{"arch": "dit", "model": "image diffusion model", "dataset": "flat shapes of many kinds, plain or patterned, on busy backdrops", "train_examples": 97500, "image_size": 48, "horizontal_flip": false, "conditioning": "none", "objective": "v", "cond_dim": 256, "norm": "rmsnorm", "activation": "gelu", "mlp_ratio": 3, "head_dim": 64, "fused_qkv": false, "qk_norm": true, "inner_norm": false, "patch_size": [6, 6], "layers": 6, "width": 192, "positions": "sincos", "optimizer": "adam_atan2", "lr": 0.0022, "beta1": 0.9, "beta2": 0.999, "grad_clip": 3.0, "steps": 22700, "batch_size": 64, "epochs": 14.9, "lr_schedule": "cosine", "final_lr_fraction": 0.05, "warmup_steps": 1130, "weight_decay": 0.09}
Rows from block 2, named by matrix and row number. Rows with one number belong to one attention dimension. Each number is 128 + 24 x the weight over its row's rms, rounded and kept within 0 to 255. All counts start at 0. Numbers have three digits each. After the name is the row's rms in percent of the matrix's.
# v: attention value (model.blocks.2.attn.v.weight, 192x192), inputs 0-95
# proj: attention output (model.blocks.2.attn.proj.weight, 192x192, transposed), outputs 0-95
v.63 087:125134115099147120128148129139143108152109099134101123125137107143112094146132126098131108134115126136130092137135130103164139110158123158118070088134163109115123115142101125136088131110129146145109116158103118159136111089142115166099138111141094086123132111098201085114144136118147146099
v.64 079:132130122141149123136106157119154122112099157079108133171117143096127116121096172144142136122158102092145093157114109116107139115076125183143131117143113118127100121137152125134135152114138098143132167129097134132101146112166128162150101131133163081141145150128151128150147107128115136121
v.65 071:125152121145116122137116116129100133144152129166128143137151088141205126111132128071194106140108129171128130140127118127091114134156149097149128120140109117121133118135138156108113133147138119125117082141168148109125114122114147133136119109130129115151138161123108115128135141112138140127
v.66 069:122123142122138124129147094159112124160116158187125077089156134139128141118131093138191161146123122132164144130148129133160154129136100205131108136111147151129124145136139108096110104143136140133118118155115110095097120116143122128094114125116151154175083107133103120112092158152114113132
v.67 083:151108127106134115128128153100115148099114115084147145144142063136088116115137109089094159095117122114128112101138145135118106128132144168153134115124119111126108136150139141104130170141119147144131128125166115135145137133150139137143126129143155102125119147102169120177166136128138129119
v.68 098:125143120159129122151109111127115138137176129072127139151129143142187110132112133079181147083130034167118104109128132129137124143201169098157180131133101121114124115129133128142111151113135107098136088130132145132124125132102153140121124089131125100153137158127134115146141146169154161135
v.69 079:132106137109163114108151144103113094178123170198107128110104206161101181116131143113092110112140108113134131143121139132111181127165137104112169123132136147133126112166111114126142163130135126112115110121100154134112115133140086142157102080109144181109167056142158173134142133186160106092
v.70 075:128127126135149112126112098120113138153101117100117130146149194144132120122130123180141042135121127117167135117112160117073158137089151110128110130129144104129129097133115102143095162111149114116133106129098141094112110109127111135117154107129142119140169179158149129126150134123145142108
v.71 064:130104104134124122111133139122113117079128129150142136127113107114147111157115148170150069147123063186179137074110114136176193145134108179164180110119099119121113137121139123109119098141125116140123142128102103157112136120124144114132119122141125147119121118098168127138117149177136117122
v.72 073:137112125094136160102150119102109137135133068154138126153127158143144094122161066157055138136145106102076103139111133140192144138126127095104129115132141123129138131129114125132111117098120133120105100119102154146131141137114139125091138109135120131122130115128189106135106163162144118131
v.73 089:141130145107132140115134107117134145078135123124134132126122117117132079125094169139116096094124092079205114095141124144068173119116122170120107131133104120127130130121121119119136047103121107061156140140158089175118113146146146148140106132140117103116094120106125123108137120125108148121
v.74 097:116140140147108114153102127154129140128167154104110125134137151129148123136130127119137167167123075152126116141127155127107195151141135242140109137148121122115127115134123149171124125114158158126128082102180128112135124142131105154152101202151083097131129122147090114128132117103145135154
v.75 064:129124147125144138133151107120134115112147141153115117122126172129063127157096116116084051197124087182152094127146136134101199052141132062164107120134138154155136149129103136115132116108138131100128111140103118144122097118114108132133120110127136106135118090099121118120135104115133122119
v.76 067:104134129160109126103148132102137099156105121142147129105144134136129148137128156076049167111149153125117102134132128121115138150100104089122136136142122132119126123138155135118144151164149127142146180138077192129137138125115106124154173102146165152119148146120095141133134115134133144147
v.77 091:123131125117100142146150079112115133103134106103142166115155189129082083135136138098154148103136065189087117136129106136061158095136135143170113118142124139137124116120115142130117144137131110130131036112135157129126115120112159150089106170140122114142132120139151124126140145102144145111
v.78 084:124140126137122120147126115109110135139143112123140138139159174146132096114127124074179233129118063180117125121129130142148168127158138085126175124143100139124126114129139154116133130115147102117125067117128143127116120132109182145109131142128118103162144144123129104149137145168135151131
v.79 060:122134117157143129143141127147112117137118153146116070165152176142065131119146098099193196138087104151101124134126141115160051122100113147150106133125136119133117133110135128113144151154133148149121110133122123138122125125117136122139108157132138153150117137129096132148086156175142123156
v.80 099:120134131133132136129111133138119157168116122080094109126152072106170105153132118168087101126142167057118104139119122141162126118191094095140154151113138153127146137125125108110121118105127135137096166132126086098125117114133164113111117106135100091152122114156167114107111124186117127141
v.81 107:124125127102120151122137132131130143133077109184142149109130126126104116107151129125098115121132193100103098194122116132118111150093096136108021117124132125155117124132121146080126114163120137200101139127160140097138120123139115135134121109140135139131139124110117118139126121054114113109
v.82 110:129108122111127124131119098130118125079147127153127148121137093139118117113133113115099082182136118179195092113164125124092183193164117102107096112133126132159121131136126118103117125122134120132155104123111110147113103126129114128133113083151123109126101115098109113134144130084136120124
v.83 085:130140133159175138120142174123148123103126128131153144130133115126148100122110169142169087206125205138166152138100111133126143142115110142095114132111123111107117135142125143130144126135129152140120158120097134116128157148148153116102159141119165142129152164166048129142125121131129141141
v.84 074:140117117140135108155129138132149137122144167066121117140116120102153130133118135114123179149127133157089168133128125108175102120140134082121179125120139125128126102123148131120146184142106108142118074123073134109096142113112125120146115086098186140134145141114155136137133110128140110144
v.85 092:144115121131136128117122124131127110132112136061137124124138198070062082123127120112133222133096122109125102156135130115162116132138131161099091128124126118119105121139132109116136164113128139119124146123080124147143143142120129112139152218103168125143132127130072125123106101164108121125
v.86 098:129120122141150124130113123131119140104134143047107107129123225131163141118131109194109207127139112152123129142142140137151101132155136153148204130122131148115130146140107099154116098119148157152121172168137133189150132152128092139142113084131104147140168100159131143148115175170146125127
v.87 122:131094136100140154133156135138142118120101140148132137108131157128061128136139123151118121097111241093127120140128138120100074043045108165165060113107127118176119120120133116110142127143130157097125142124126124124116131127147108139139126140125148157114124112138114134128121107079120110126
v.88 082:144143148125132140131130132130142132170086126117118110132124125126086138124141127117128123052112185059060116159131138122128041076058118137140091144131156134160144124132126138124137157141134140084100136126144154093130136126144134143138129145107146145123135147147148137136116112111119134129
v.89 074:140122137123134117134133094142101134103150144151092140106119143111171136075124130106161054063124184064112135132153134113109001129163116110110096134112120109120130110139135092154136130103131144089113103143163144139116125151144108126143126149127122156143142158138107143132127149135113130130
v.90 095:116145112131116144131125145142138148195127112104131117139137103138125132169142133090141102062109091100061108150103146127128060164183153083111136145129113104117124104120140145123118168150129125156100128126144161084138134129127161146123136118117137133138149172151156140156119127148144148126
v.91 082:118150121139109131122133137105140148127128143133130125102136131110148154112144172148084098110147136191168137134109085085141188119124148140109084121148110139118137109098121174133135136130071100121126161119100136082070120095118115113130141157122107156171072157097144140121109126119118123152
v.92 073:142100122118104125122102075149103152159087081097135093140154071159137106134141107094125081098113124140061099085153184107151107123161130231153135097125145128122149146113150101113091119152141122125111156128153117167125136098161136144135147085128125121121113118109141106121136121099113146121
v.93 086:144120126122131108128156121109119112118117095125136122092154101149137136130125138092145119093076145199110162105155103142086172128211120104112125119140107116105134138133099146124124155165103129132119109129145158168127140097166129143137138169108090164117115116146144140113110114124094129099
v.94 087:133096116099148136100149155138126130130097140121096112121117065139049131125163109163094064159125148079100152139116136136105069144055090147125112118116146114158129126135137117132127116146138145089114163149120103144134136145137133109122133143118112151100133103153118136123121119111139118115
v.95 065:110131121139106151134114086153121108141138099150142148084124140108139124134127159091156196126151140122076105140142116127090113134111078151121106124138131135116143136157143105096099182132128134131110180138146136131125138137131151119164138095140111119137123094135041096123140142136102136091
v.96 066:147114140117124137134139113088144132074110138131155135158159147113115134119132137177119182156134106069103114142152113090148176152079083130124124142107127117145113121107147121100173139142116144158134106149112136119132131138138094129123165116109075133139129131096166085145128120126123120148
v.97 089:125145119137111139143126130142145152131115114105142110119129228118148137117118138148095112103145137140188136131116096122176057049155142165132156121132114149128120120118104134149137130113136101121134104112106123113138131118102124143106130119121166119110159136141116143152122144132124155122
v.98 107:127115135120154115113127132143111106132134117222140121131157120145081125125133123073156081115101126076162112134126143130114045170130107089117073128122135126142129128138134111094088156153155144142104103156064137131145118109139135143106132202143137124118115140121168135149129122080127139108
v.99 072:143127151134139118129130132119135120108090112157148129142126113108100118146114147175116158192134134142148149095108140127189217117052136138112157121111145145113140163120122120143156089114131135146140172130108097138122144129136137108123145142139138142127127108119130143108141123162115103145
v.100 102:126122128122120135127140118135124116098140143188119153128143072152100117145135124159177077197137143203114148160152143124091176123106100019147107104133124126141130138131136149125133113148160132137120084142152156124120126138137120130130112164130121148135134138146111099156139159098162130144
v.101 083:134121136118139134126125145125127143098109140153100093144133157112066167122106136122179195134105101126084133090123121130129118141090142131128143136123129106118123118124136136141165119177108135169174122113120098119143155119153155132164121102124172177113155101175169118150119139155154138111
v.102 089:145117143086097136129106117137135131109108084118140156089115063125088138153140157137185152116146157084076098089141126138136154160099101071098122125108123116124125132117124072119133112140130120160139152113191107160123143169146144111145120200133101145113132114134118136133154146142104127129
v.103 099:131128098143100129114120152125137133149130141090114133116115144128192156144125144117144208135162060167083148156118121115180149121156126090149102114149119113142119111123103180164119187141097139126108092149145120136126149123109101125147124208106110106131130104130150092126116126117122144147
v.104 100:120145126153138109120130137117128124115152134136132120137129127124177122121118142156155131091128068091106185129105120130151102114115132163133199149109128124064127139114120120159121101116115135149119163132146118159143148135116129122108133168108106141127126122146126118129107143201128125128
v.105 078:130131125116107124116119102142088150109144112187132146135124091165132130137173121145073108106121199142158137142151155108103088144104105087105000118131134107145121126130108120132134123142147144151158136122128122150142097117108144132129136115148151141109135124139093117142111141078146101139
v.106 090:124144113130114125115153140141133131093141131102152112125149184129163139139108139123118128142106117135159149133132128112076141080207143079133091117144116115138115142127094170142117085141122127120119096163123124174149124115088082128131121226127101119109122114129119129142124123079106131131
v.107 080:130120125111123141117133133091115119143104084194161108147141138159119132137120133101105185126116122127029116113105151134239091124143126116113137118128132131138124132114127129141148149109104153150124118136128142139143154130119178154121154078132130116121116087113170106145117139129110153105
v.108 097:129153127142130145142112120132127144160125114097135127133129113135145113134126130076142113066123056128111087130128128129127089200206160090100113127137120122143129116136134139114119179139128115118117096118145166100122120130122154143134120071132134111142127161122145128150130132124140153126
v.109 107:127132137125125130146136129120126136133127115153098132126120255124121147120122142080102233072126090105149110121133155134132161143116141000071148133137102158123127124126122137145147126139138116140118122112116133141128122131140143138116131156138115119136148123124139134121133124137131133132
v.110 090:142121152114120100144138124102132098099158147228113137150108109127066138125120109156058072123133162171151171120130168105128068173166119155127140131120119129108129127120171136140137095105148130103144124146128156115128117146162121132142131169122095135142099141117137154144128125200122115146
v.111 076:139133133127112118115135145141142154123129086116128104080174100135208154126131137144145184151100130111157170137158102134088168147042112095125108119137105119125124114122124083115129135128117122184102125135107164111103137132119120118066119147162109086147114174115110093129146149097103148183
v.112 082:130144119134149156139127138120150129115150155133119152119098129118148153131086139126094115132142122146150138129138132118112098111119120043141108126132116121120123130124102180154153152144106142102111140148164116136153128154120093126149139168119164132117106144143061152164157135116142163131
v.113 087:126133126129150161135137102129143138115130117185110115130124180115128125114118117125147169128126137112124123129126125130166079126080149057111080141108132133126126139105107106150140111097102160154154176139134131177129127156118118142129115089128143131149123140162028129137117156144148127152
v.114 083:141116133131133146133143118124116138123152136140113136117115141155093122121141094105118230128119091128134110114152154129122199129100124052094145132132106130128121126127126161122110145138146120116116129111157125146143133147126140132166132091124153127123130139135113093186130150141147129123
v.115 067:128137126137093131109144117114131135112126125142138142150120131118157114114115136085092153064135092167209149144143111136130106085119092222154129119139098144126120124127125152142124115139108111116133090139138124127140114080126118165108141131151169115095087121096185121136097123113102124139
v.116 078:115133118145134141096116121097113132164134115160167114153139156110159127118100139139096224143141135159121099133104140125191188142128168146098082122140136144124118124137116157146136132103125127162131168113130132129145138128073151129097156114139140120120121086135095113133151146099138129128
v.117 090:138110128114105111135115110136128134137135112148154140095133103111140112136141112179077143096139170113148085122145168102183062175180108152108090119125128131125121132131151097141135172118137134133131112111133123134115113117128145121131132192125171114101101119105137131108124136129114123138
v.118 072:129112138073172115111148130121145107131125106108144098103161114122141111132166129139086191138102106099095128137139135087086160122180121119132157115115148135130134103169111093115118112138099135183130088154100168104107127136101119135097110144146160157125100112122138129127140129113148112136
v.119 069:144107131110147128136128147111132121090111142118117180137119151138088119095155116160161241150150087103133136123142125091167133140076136106105130125120122129145098138155123146137147139129139125131126142126178137174142157180136101120134116135131125136135149132098118084169160160118136142148
v.120 075:138123121141148118143141110113115099138138134104142155124157102172120087109136144110220141094127090186173180135144118137078139120104114158149101121124122126139112116134113115140107155118140127106148068110159134154126122129148134138100107155118125133131123140117077089139143143134153133115
v.121 094:114144120137103142134115121133135122162121137204129147139110151125116141148131107067100094110114160132144076176140158103152079104180156124169052124137135119139118111133131158107115175157132138186119111129093149097157107113111101141139139128127160116124146161109108119161133123078156138140
v.122 122:117172125159121113116123141118122128153131126136135103153131125125163137120117139115141106083113042093082159163099125132165099124131148148123186153123134119049132135124121143155120106130117131172102155137146134128162143129113125127123138160110115135131148137142132127137112129189126133123
v.123 089:127129131132124136132137095133110136146098161217132104139135179118108118127120113069124153143081092118127112130122162103152090128129138096119117128134124128140129115125164169082140139156152131079109097145100122091112103124115158151130141087125161128148132126111111127134095097138114133130
v.124 081:129125131149128121152115135124119160099147121053106107138130108124225102135159095148048149112126122144141150126123155100096127140134124095128158144133108130117128127130124162157143143128139150139107048119125160132117107096135141152125115079138135106161139158130161157140125119109129108164
v.125 078:125123134125148114131143128135131119175129143172101126167116216151069098139166110122080122130127121086115113105078170096126090140134137130125148145108145153140128134135145140111108141123132124113116155132100131143140100156126160157105142094129111094163115078124112143111156148173134104119
v.126 072:120148128122126123132129108138121141113154150185102136129101169152178129078159124090134135084134078090077126157153112116094041130157115045154102136134131130137141121132123160125136111136139116055101105139196141123129111148121108138129091162121118133135133130122102109144117150096138160133
v.127 090:118142115138117133134129117108113105148155112167148121108119186114083156130097156070095102126133134160084097145099113139147068090226173156119150127146130139120121107123127141150126165111124096103126048124106142117134135115077176109130133180089109109134138127132116141107131109111127162089
v.128 119:118120135144129124145147115159157089153127123096130153177157086119135125154145131128135120163177144122109105171149131077123102126155129159151135127132137138117142129095161148126157120143158090104149159155089127105089145107139109162086142100157123112176166171091135127142126131125115139170
v.129 090:104154121135127135114110122130138145196062089109158125125124133140162130147132134095098157132105069124109091182118136114139142122109111102139154140131146145110156151129127169076130088159144151156111177122173102076135115119172131146127119143128133123127130130117108127138123097095087110111
proj.63 086:204110096162158127098110132131140095146133081135113133142137120119102155135122092132147147131139134112109147137108119120127156119132120138133121152113153085109140124099140137101148113139149129145091161138160072131106101141174139140078130098149168178149171122124125134129102109110123123109
proj.64 070:091129176149136131154121100096095137130113090182126126149160141098143128128125117078129125157155107092164096114131156098094125145146153182127157139104109147133128103166127128190109145097136144091106137159168131137125145128130076115153127075140141127137108167130132090114140129155161123125
proj.65 074:135128127167119122125124142135106175144130172156130104122105117133109122128133134136193171114110119122098156098126102136149086201133113119154105146106143148088137161099108141122110149109110145121141124138142151113135161112116109170143149118124105147099104129137144157165166140127081123144
proj.66 069:165127144120109123085129156140111111170141139088116153091110124146086093133144140117182113112103105111133157119182100146114153112121109174138136122104138094102100125127136110118133122147121109131178100106121161123132165166130128123121148117113095161114121078097120156128146183132121093118
proj.67 084:112112121140114146107112140132131094080109108172154119115128073116110133110142146134112097158091131109135099154127121141111136128144102124081134132157098143100138120121113116107121119117125089096133156163110090168129103108109116167118116106112130107115115091111180166133130125185123120113
proj.68 093:121132102161123125109119110127115124162123158182159103149131161121136141096130136087191152158133072103113108134126118139120086234108116088144066121099110166139112138124138117132127109104122145137129140143159151105126122116108114120136146084123084132122102107132163128126146139123112134116
proj.69 079:178111134136137150128141157155145115140147146067075143125109153149139133134063111145131137140129126126098097115139152109141155112086161097127091156131103132138115122133138145090104136164135155126147104135106129113147139106171086127128109088094105080130158195130124163118136176151114140157
proj.70 076:110126130105125135127130135130120143134141081108130106159115191097165143131139136091118197131087118124140097112128122128124126129176169115132126103144107149142155103144104132160130142111133085108115131117151088120125147098100164131181132107154125090117112115127108149137117115121115115101
proj.71 074:119162129126120143153139107125135116146168084089155102147124129116104126141142132119104202090127059125156129135118138155080192155104111128122140171101076185107119130145131146157146106098144121102105183131124117117108117137104142116122127058126101145138133083145177070131109137176132129128
proj.72 076:094142124094151108108110166113165160130150094154129142158130169141160150130103098129105107117115108107077128089138129126121130125136132118147112118131106128127101081129122153083136134113131127124136120119136143112104096118132155098155100162141106197166134098143130148114118147104106131103
proj.73 093:087148120184123128079158113128131091171132171130119128175159100132143123125143108075137162161159116093156177161125135134110113126121150132131116145095155126153128113160155126146140109124135123177103157141164098057134121131147143131116098144096152124142151136125159092108119148146163153126
proj.74 114:125151121144159140089112109138112115088129134140132116149131135117141143132159106149157129121108088122094088145132110143112146155090122219147133114110161144131130143149127112114112147130094150135151116119139124116114117134115129102134118189129154063105122190142074157095169111125102137128
proj.75 072:130099110125130140136143094126140101175161107037118145148139130127093138154113090095093172053158138178168121134128120125141173141108140087085152112149144088183123110141139140121139097123138138152145129130104106125123115135145151064128133086119130140145153111142134107118111105106141145136
proj.76 074:154131123162111119188141116108139155130130102124115142142142132148150113127101133148094098125154149139156159135114147093146148130142138124131133124119149155149133116146122106111124142136137124124174149122141177120174117112178130131136120105127146120143122196135133092111084095146119149163
proj.77 089:107142116148139114142114126131106133150136120145096128094140163100120158114104101111127094156128080178094103109130085106167140187115119172125118133152117105154128120123128117133129105137124126131079126104120129110099131140136123149130148164138123125139156115117124154147113128081151124146
proj.78 077:111150131178113108128119129150101154174147173156143102141126175140140141125136117125172054121137077129094157147127119139088146227109115117194093145085124143149112160095140127125131155113116154122158125144151124100125149122123101127129152121130110145118117078150165132138161118135104130118
proj.79 056:143121107123119104159098093120124155123170123139100118125112166143102110122110132164158090094131081145152129141174125123152112143135124172154146101147112139157111155128123123130159100137135163082153132118112154175120189106129162068129131118139081147129139134161133097094134119122106141154
proj.80 101:134126158108131108108125108132119164156172151167161099184125098127063136109152130088123165145133164139132160120130122146129145098126099092099113090109132084096098138105134153124136138100124153126155110146138080118131161137101130073133118091130171148149137099141138123090130100171096133114
proj.81 100:142133159098139122162128134114146152125133110175119156099131180120117129122127123136123126144113170140092121074141128127160116101139092140143167126103144107027128115124129148132117135125140133086088115115135150128096114132127110156124135183138138140112111164112110138151131148093149099119
proj.82 109:125123141114123149151142100130125110175139099090144122154130146119114125175146119097083163091138125157192093123129121134109156180080112082162147108124111137131127116149143117137130056115137115143119130143120112117127119121113159109116137083137139149146123099124128080114105131150153129127
proj.83 099:136127106130126116121125146107136168087130132154130116139123140148128124145129153131185144085115184110137178107112137134152153117138148172158162142121151115100131133125105150143115215118110135137136135109153132121128125131158147153141139156128117166122099144148116154121141124121074134136
proj.84 076:142122120105134156135100164111152118103086142163114180120129128116187135128107147133087072106125142135133099141119133100129101132140141121117123104144121125141142108117094079108079121170138133139129105141139097172131103143132090199111106084151080129127132116097143134134121096098141106110
proj.85 105:101133138126106094149120110122135155115139118164087127150131162115159144126088082150128054123154131128148136095118135122123141129086160207188136140130110133144134139138114135144149129130148139145099126127141097156135144100167148117126099169140125138156137106143094114107111110157141135126
proj.86 103:139139119107135109126117071136110130160130056194122097124112191146134130129100096106118052138162134146129086086153108140156085119108140131109148127124129137094105136157144132120179102116116182097081104107083177148098143121154144075113118082121122119109111158147100119092146146111125138103
proj.87 114:143138145102141121134124133137133113103101119112102146117133103138170127108108129129111081149138209160137118120143117119193086045155145177075176144123111065179124125129134132120134124144135136170120113115105132158116131122150127126120116173129141119128141157125113150131122124086139139127
proj.88 089:116105121122130107100112159118134131087095165167110147098132118139169132076107151129167092174128169107074138123147134117166066068180147155090117110158170085184128127111125125112123167146120145150147111117130148152129127132143097127142112186120125105117125153114121184133143127089112131120
proj.89 075:146112120126099149097127135153134134108126184154084134091129115131136125117120125135169160189118177102118149092152112109163011090118159117129075123117114146134142150164116141118110068133114151139109097132122147166146144111167125160103110180119113128104147174114151157127123148118128135150
proj.90 095:128150122148120117113122137122130148097107150216134120120122152135147135054122152130194148165115117085048132127121132132144083155139128109151094125105122153105122132105121131124121194122119131107139123123163162099132121133125100137141136168124104118110110128122138173133155135118096127118
proj.91 094:117149173117123107111116149112176164129141129116113142078118168146137096121135172110087171150128132128125194102136163088089163151136142147148139179125144087117138149093123098104156114133144108109103129128129140159145142168129123139134139130159125119096131097111120133127117133129110105126
proj.92 074:096113116125108105157119111127104098159117142122133125115113077111120129114154138134100152144120131146103123155156094138125109120134127175111126103150096141114141113114156136153141072087128134120098164133127124172134110141120189132155134103126131124132108046117144135112130146123164116103
proj.93 096:118129112146089116131138127137138146118129139109096130086114094131102109121116126147128115156133148181126181133134119119165153126074148141148117179157129137100139153129110139094141112140111114114115115112114117131128140146176172160110144160141166153108147126131132147133107103119094120172
proj.94 083:119141149135151119129134149133153105062114117146128127127128080146143127143120139170137146121133106108088132147123161128142121044192145125109164143125087155208132113132122127161130191146127100176134128127131132125114121145116124120157128177132156090136133143137098144136125136131127162129
proj.95 067:143133135157069110167129123119127137122103172113143127154123118128117132122102146138151103123171147160126158151109135120155146124162141154136141097130122128153122175120141120099109123109127103158124168131107177104171128125146091156125102100125158124128117134113093148157124098143118158137
proj.96 069:117121127111126128096119144075165112129105097179117129118176148103160135137073125134127097114113109083127079076124142084115152129134080137131134082116119132134137063122131164141090133120148179101114134103154127134141071114145084146098131125141175160127103121115140118104138145137132131094
proj.97 091:137129142096116123121142140108105138166124116087109135120126176144129104118114125056092135139125194153221150126146113131146069122126150155087089131135092088135125125139144109112135075127148132137130127131092105172133159124148154102140123112127079142156118108118137102110096128131157102136
proj.98 111:144107106102112160137133136150142132083163110054133121134111113124082127138159122178139138117105077111154128116099139144117138111103113081176094099163091131141131144135114142139133099136108117125144117120139129120105137128115169127117136203124140126122141133146170126145129131115116148151
proj.99 080:121097115121140138131138115119117118147147126046142126139141110114089126160155119138072125077137111143167134162114120134078217092140118124123165131148159127140134115148138135130139082134136124113131157129112103118125119124123156105090127105121111145136143108135153071103104121170159128128
proj.100 103:127132142144139119126121130129130164133146119127125125109115112137116149143125119131197176082123126145036140087131128121132159164132121072131175155116147146123131139108114147124137173132121170132146092106117169107112128130133125107154127172128123121102134093143146171140155124122074135145
proj.101 079:130140097093137121107123143083127111054117058132095095127128180133114081131122152139122085117123092115130079173153140118148106123146155144136121114140122162138131108112107124153105128148139127036100137146121113145138080111153118138131099100128069140147138149136157111097105155117146096143
proj.102 091:098132129143122103110142114116120133105126164181098107135146068114120128113117112146191122157145131111064112150134095101102148082115123085161121141123127133097129130124136163122143126135142137125102163104114117094154121112157120169073107228118131139114150108091157135118121135200162116115
proj.103 115:080150159117134117144097123131140123090127111156118161150112111139151123125088118145147084131140077160092157102134143116089146171097129142138120135131104150146116161110115146126163157135140165134169086118109138134108134127108122099162095183154163087111143171145105155125135098101076137124
proj.104 108:137141098145123126116123133133134148093155152123121122106120101135091130125130129172156142165119051073093174142109144130107151091155127137118097140126127173085133151122112145125127149138115129094129140124128135122122130141130118146122123119120115119114151143133152138143137134133114125139
proj.105 079:114130158121115134160138087112115136125166170133152102157100141142104106124166107128112161164113157139146146128101129133133120128153096075127151105134147154093144154126122115137159060113133140130073086148149131108122119122113160069117111145106123116115129115166108062123117124101146116142
proj.106 108:099140128150151132125137102130140122152128121139102154139121114150134110137126090127126107119142133137145174095102123119156105143067132117116125138119128140122132125134120151138172138152136165147135097122151117125120167128170168109115099205122181142118160199151107111132133089070140123146
proj.107 082:118131114097121129129135157108159114102134109118168148155120139140128099119145159142125067117131129154086095158139121162113127115138088120119108113146117148135099138113131133109130126097146144120178139127104164114128087125098147116134148120146103157141103113139167101100122113111092136093
proj.108 105:116110113128121125118122138117128126138099145195153120133121184123154136077124152084180149158124112100088111120134133135134067209108125096175086109114141136129124119115130116132118135113125134132137129133148150113139108126114108131141141130127102133121091112119141149125141139121111127112
proj.109 121:138134125157141111128122120146117122159138109108097135131135180118154126118119094130105036165147124140168112139149113123129151134106143031199069165141117089127117149130146114094151079152142164128130110130114099130128152114157119114109112182130138101118166138119160122126127129147147125133
proj.110 095:141121117104126155087136100132140159128176126056134128112138118135106160131166118185080175131130129105093099151133124104117097123073096138130138168126168154118139154154125108065127106129106112133127103127139143121135149134117169111087142166126116145095161124129173117097128159205113153153
proj.111 073:110140194116106141127152149148137149125106087163159144123120147120155101136159163118154111118127110125152148113141143122126154130194096121136149129070142107115122139093116123102107150123122123084177142136150144079162133153114116139168140151151150115125093125125116188151171110128101123104
proj.112 079:135119136170145123081131129127139122091135113131118162107131101128149140123118118113140149113136137135150157121130131140158129138121161082105129176169137114130125156155133147085157131153152150158128114096112135127106156079142165116141109174123125099084147150126139143121150131156099167139
proj.113 091:162119121126109105129136115137144139139134118123112134109113146122105106131130109127158100122145134144144129139146116134150097107162132075135139111120143105119111153138143142113135096122151159124091124105126156114109109111153161098099144136129099171112150149130115111118120150092146134131
proj.114 097:134143132179127102088125134144104116124118130136121120120128131135144139115137119116139079119106125132135104156161117138135175139141149067146118153133145106130107126125147116057140109159113145148132140117120092110106114118146110110127105126131100120118134099123153139118157141139116121111
proj.115 066:109141135134086141140141108141103127150131094091133144129126121147093123105120143099090102177136138153201190131160139160104134158135120175110107169132119102149102174136141094102154115140132119116149125130096139136126157164113162092149129075126095100140118097141179113130109132127117125148
proj.116 080:128156147122130105163120146103119140127138103144161127157111162119142091130198121114125064121108124115109126092113126161096182139144101150170142140128134129089111151092136126161139117106134153121071112119134133105098097127108143109132139134131136139125092095160086086126169136090128116084
proj.117 099:109129138084102152130118129160109106113149118085150140166131110108140131129131119124080122159132136131154136122105136111062132113072122152167110137144107138104142135134128108135148082111135130131138103144090095125148105112119155105124104144135152091135117072132128107118107111186118122117
proj.118 073:121123108102180149101083127131156127132111099125116167165143128114125117144101121123129080126135110105078078085130106080150144097099128130145114131120115136120120085142092110123087116166141141083163126118154104113140116118141109130100135150142121122122111124098096176137098142096118097126
proj.119 074:113138135130142127100107143116140097116097122186115131095119138125176155146097124126176069131107097082102084126142162138067131123127125101140137129118133156134127101130149141133123126151123166123152155130115122149114087103129064129124105156110150089086107108132140154107150162131133125088
proj.120 071:109127118166111125145116126149125143138121153141111101115100117126127133117111142130186134162104097146129122112158117146131162159133109159156133158141138115143113172116126140134121136142105124140133115103115135141099145134086127158154159140151124118120110098153134175140171160112072151140
proj.121 099:146117142105133138154103087131117138136172107080121153127131152109096144102134084158102182128115161166172085107126101122142133164093106116062123095136132112063117133147133120112128071137148124100088099128150138133095144105124168101124144139130108130104142169126120111128120134113137121128
proj.122 121:130129093153114125107125130126132155104156160136125122104120124134083128102134123168158170157114046072084165131110143131099147117158124128131081133129145183063139147126110145124120154137116123073132138124140138115133131137128120144125128119121103122114145138132152133134139138136112121138
proj.123 088:146120131154115119093128138144101103155142166033133142147144163125123114129135114124133115075134091132156155157130119129136103161140141108158094117118120153192138126124134113114137079137133136172163131131135121113139141116126140096122125098118078114120129107123167101120097128138131134134
proj.124 089:144138101132132143111095131142119119110091110173130159136133115116154143127114129094052094145103148150163127137115105110151117139150123113112111110154144137121146109135102098084115137115100139125140091122123114138104117155133086152113122096147147105097117161117137151132136119117119113132
proj.125 074:160113096128165129169128142149124128159163151089106145177147152117134140131103105167122124109126114133118075139105095099162103108126133118136119091142119114136129154130142131137146138125125140166142156143113123080080145103144113107119135125112129093111143189159131098129112130170116131142
proj.126 087:132123134144129116089101129146131128118147166150096141098131137146146143123099101122190132165131078099073138108163144123150047142124136074129082116120147140153123159129133127102141098162105156153143103131132149148125151123124108123132095194125113083101150162122134170132139161091107147132
proj.127 089:138120094123129125142116135111116138109148149058110132121126121132106101124146142164080121127132157157123117139131121114145124146077122166142089133172110111132134129128111096115101123142128070175081098131142091136125157132126154165115161186154125172154145139113101114137122124110160130137
proj.128 129:108142132136164146112173131132110171124136107124136157094098132076145149122143116138058126111149120116119121113136166131181140130142114147147140147135110086126129123127137113111151122135134160140150161142113098154136155119131129123103100088122156135136145098155113109129115131116130176126
proj.129 086:123145119134120101102140123117117130156149129165132131109129096125133109161114117091115185161126132138130126085167120136168087167141132137119144120123142087112130132109132102124146107106142137105124087136104144120159125121130148133136138143134105124127125146118046147103125133140141129132